config.toml
n_mels = 80
depths = [1, 1, 1]
optimizer = "soap"
final_lr_fraction = 0.05
warmup_steps = 270
Rows from block 2 of a small sound classifier, named by matrix and row number. Each number is 500 + 50 x the weight over its row's rms, rounded and kept within 0 to 999. All counts start at 0. Numbers have three digits each.
After each channel's rows are labels from the 100 clips, of 14976, where the channel reaches its highest value: "top examples" is what is common among them; "loudest" is the band of the loudest frequency at the time of the peak. Only what is clearly more common there than usual is listed. The data: simulated sounds of rotating machines with and without faults.
# conv: width-5 conv, stride 2 (model.blocks.2.conv.weight, 288x240x5, each kernel summed), inputs 0-119

conv.9:439438447488378488496522590534449435510544557439477455528458425528527508526599536442539478522551528497438436487513482536518525656400603484550534506519486463394536481590553500465467641516414573549547448442497494471541493570582555594517527481467543445535491535557464570473424493488494539488516534494548479509494571484590558479447471454472622491629485466516497537
top examples: gearbox
loudest: 500 to 1000 Hz

conv.101:406489435400590527452517386576441440569476532540575495496472557459542505462512479442417496458570453449499480572553514441571539458400486539458615518440466536549480469563565486469597676518449587524534468476512404574506496538469504467485504524521588528491563481501548541520519481559516519480514550553539499486482565454493610492505463536532515559546496418512518416
top examples: gearbox
loudest: 500 to 1000 Hz

conv.257:495423553477445448520548475461485564496514449478503435571517482480539589548555517518562456446560576539580420463573528418505507496500583446520452521490466538534477495421511491484527468562455479486529480527499541457454553531465390478580515534421493502585492538662453541519423577451455494598526502455446589459515524465442608562384531443522548463506412515485458532
top examples: speed: fast; fan; pump
loudest: 250 to 500 Hz

conv.265:512557512531598552455539453537544499447426470519502470383500513489447505467438391446472504614513485495512505521530399436441454456483547487530507481533441480589581475503447524608577577495578429490515546535472530508542463423513411450479501508525513472432404500546451562520462494437411436505576617515500463522482427564554526397520466525533499477517457556452415547
top examples: turbine
loudest: 2000 to 4000 Hz

conv.4:468546451472528494553527497526515472461559444440442551508457560525517432479512460469447603556566530493452565500529542442479535451525622486468442486581477483597437482467436474453515515496575520524522575414555530536513457478583481434465521412512624539444537502494382471449523527528510437545512509558500451503516594555456489293479463522467469521511563531521494547
top examples: gearbox
loudest: 1000 to 2000 Hz

conv.263:561543462495516509473424497562419469496535576515539494469469515481461477469515484594453459471463488553419561488497458532542464612510466479516579505456529571472459482546545540530435495532465513479559379457514546509508420451484614540447596553434608481492449466457398520533417489510467483457474567469472502532530639507541490565496518475398443617474435471508580492
top examples: gearbox
loudest: 500 to 1000 Hz

conv.217:501573454398516467506506415523546476562443461467489574456438534570466540656559402443552434483497503513545531409474435473524499409501398461390505512516497451463519514445535444459524536539571493545531515492495517539491549410556475516525531511482470493515458474550425500602517483484546540465463515503484444555511471443480464522528522486444465472445423522539494456
top examples: conveyor; speed: fast
loudest: 1000 to 2000 Hz

conv.124:418577484443506458439454555537463526509537490518499462456517376404566488493575430478443505486464553560447573532398490444532483485522469444464559496454474543385478506487493433455427475448533437533384431488483503557607504489477552516467443532514515543526502498518534519463489472512565566587532488494485437536514569526550519571422450515481446406528450475563521491
top examples: conveyor; rattle; thin (high-pass); bearing knock
loudest: 1000 to 2000 Hz

conv.87:507459446539471489468580513517528591421504550512462523488467516453563459661437506616500446496464470544597354396497503499495536471514444492542528537529498508529418434481480508433475521480391403529385489521531453525435503474485407474478522552429575514445519388556507571518436483568507527434455458480588492523528371399509537625465507451470524449503487467545492497
top examples: conveyor
loudest: 1000 to 2000 Hz

conv.183:502514423558529462432543506448484504492513512442469512494483472441495509520509484419497577468457380456541473470454465486650517520554491530525569481450395467522607490527460418518419493357573511420534511545518473445467495502497571501438406568481441508564491492430497444523506523514548577441474441460557530560456497503500574587534412512477598500595489429507472499
top examples: conveyor; speed: slow
loudest: 250 to 500 Hz

conv.188:438522544590467554566508491482478426464486422533578470522563593500504498547542499481542553513606556523384482463401537490493502515503553374483492588450463545546516485530519494599561504462501534503552512443510580501495382477533464467500504581491381514430590514559435413549461466491470467504562458530582530517400519569511559482507477535558500552544468423476449430
top examples: speed: fast; pump
loudest: 250 to 500 Hz

conv.91:415497470463504527430456517502433491478492407641530560444501636475651454450553475504493555504376536537542510470536398446551492462515531537658510522442448511545514505503487470606553502436470546488596440498506531463525539489545458444550496496490499450463462538507461578463525549451459576490532453501527464502478482454483492590445437440485454499470471482468438459
top examples: speed: fast; pump
loudest: 250 to 500 Hz

conv.7:454649561474580480483425510609510529517444496578501508495503536486594549436443486478458548426594534482492503507462533503468401473520566449426490463459483499523488454600539519552577462523469532546489424458529492547513399475533523498513544499417605410485533539523500534454478585479437477444445448534554451459469585493502552420537586441500526612518468468413549454
top examples: gearbox; speed: slow
loudest: 250 to 500 Hz

conv.2:418496503494491449486466516509453518508573490484535498450489502518604519477551523533485470417552508466493531593582469427527514486477482513501491460498376474480451401528431479492505510459519547612529452445581468517603508485480527489543575553510530474490518519416523497503444448570598584450625550456550461468526457490460514459507522452447538505628550428541528499
top examples: gearbox; piston engine
loudest: 500 to 1000 Hz

conv.254:487537498354501597510490487573506410561489513474569510511574558451433470571481536573442527470440484457444566481406516519544460412554477494583503454521451389601432514391461515530528512522506490440474501488517543553508511541541487461523550626409443491445539563555635490558460492467406506432535495543522507452535598529524534477503498518545469574494574473497543425
top examples: conveyor; bearing knock; text has "thin"
loudest: 1000 to 2000 Hz

conv.3:496510581531486533479452446484513479459446406426522502495507586462486579405475513381525413522473498473507540531465462451423521467570447500514497618402555399449371525553481463498475484500401472498552485513444546482474498644511488505551559442517594560453470513574501425435493466587526468580439438494597509591494529519574447422455503592543460451568494487483528405
top examples: conveyor; reverberation; text has "room"; text has "reverberant"
loudest: 1000 to 2000 Hz

conv.122:568549482424486499515525593458530577484398516459433457559427477586466374556484460524464531498441520481409529579417485496562467496422483562456437498569477513495501656433497540478459497563509451491408424539540496564434472481542490529476440425477436437524485528536477494547477532580517434548456479520554564422443537507512569487483506511594600469493558515588509471
top examples: speed: fast; compressor
loudest: 250 to 500 Hz

conv.126:485484563539590428482575466525471573546537451571434542467506553526476540458501358510448569504506567400477459470540554487583563466479550524552494622501479524575455543522488578452456464537438518470437595534496527544525544472476491505506409594482492550490477544433436540489497488556384515440349474459537487573557467483503457445482559425460562475456504549580542469
top examples: conveyor; rattle; imbalance
loudest: 1000 to 2000 Hz

conv.65:473500560524457471501528471485478514535600492493519510512397527520550469432454455517482472473551512468587541456533538420496573486469502451537494508487451536504509547529494575574492597521531494480562370469407481483496448471421470519578518570445505614458524573474535523465443501539446509388435495505494467599404519478510471371547511476466531528421480461449533511
top examples: conveyor; pump
loudest: 500 to 1000 Hz

conv.226:543549404528504494451506564514599491554497533347507524474550502418526593458514472494555457526452577480499523578432456543510512350442456519487416482527475445501517429517454543485453475560470596531540434501494573461476496618499558475499489545538446575444527499558519498398572485608471490504530456546528435606555501552533413531461533457570480434566520491614494476
top examples: fan
loudest: 1000 to 2000 Hz

conv.86:488450369386448381501463554513482458556526563533488586513500484495459448525426401502403513431528579545536553536435553505433503479457572428472422465560461495469464446492528456465510407457539554394470487424538501480535555486549567548479547596567571583546483533490447495458461581468512528467522422437534507562476500557496590493495477519473508461582459514446521506
top examples: gearbox
loudest: 1000 to 2000 Hz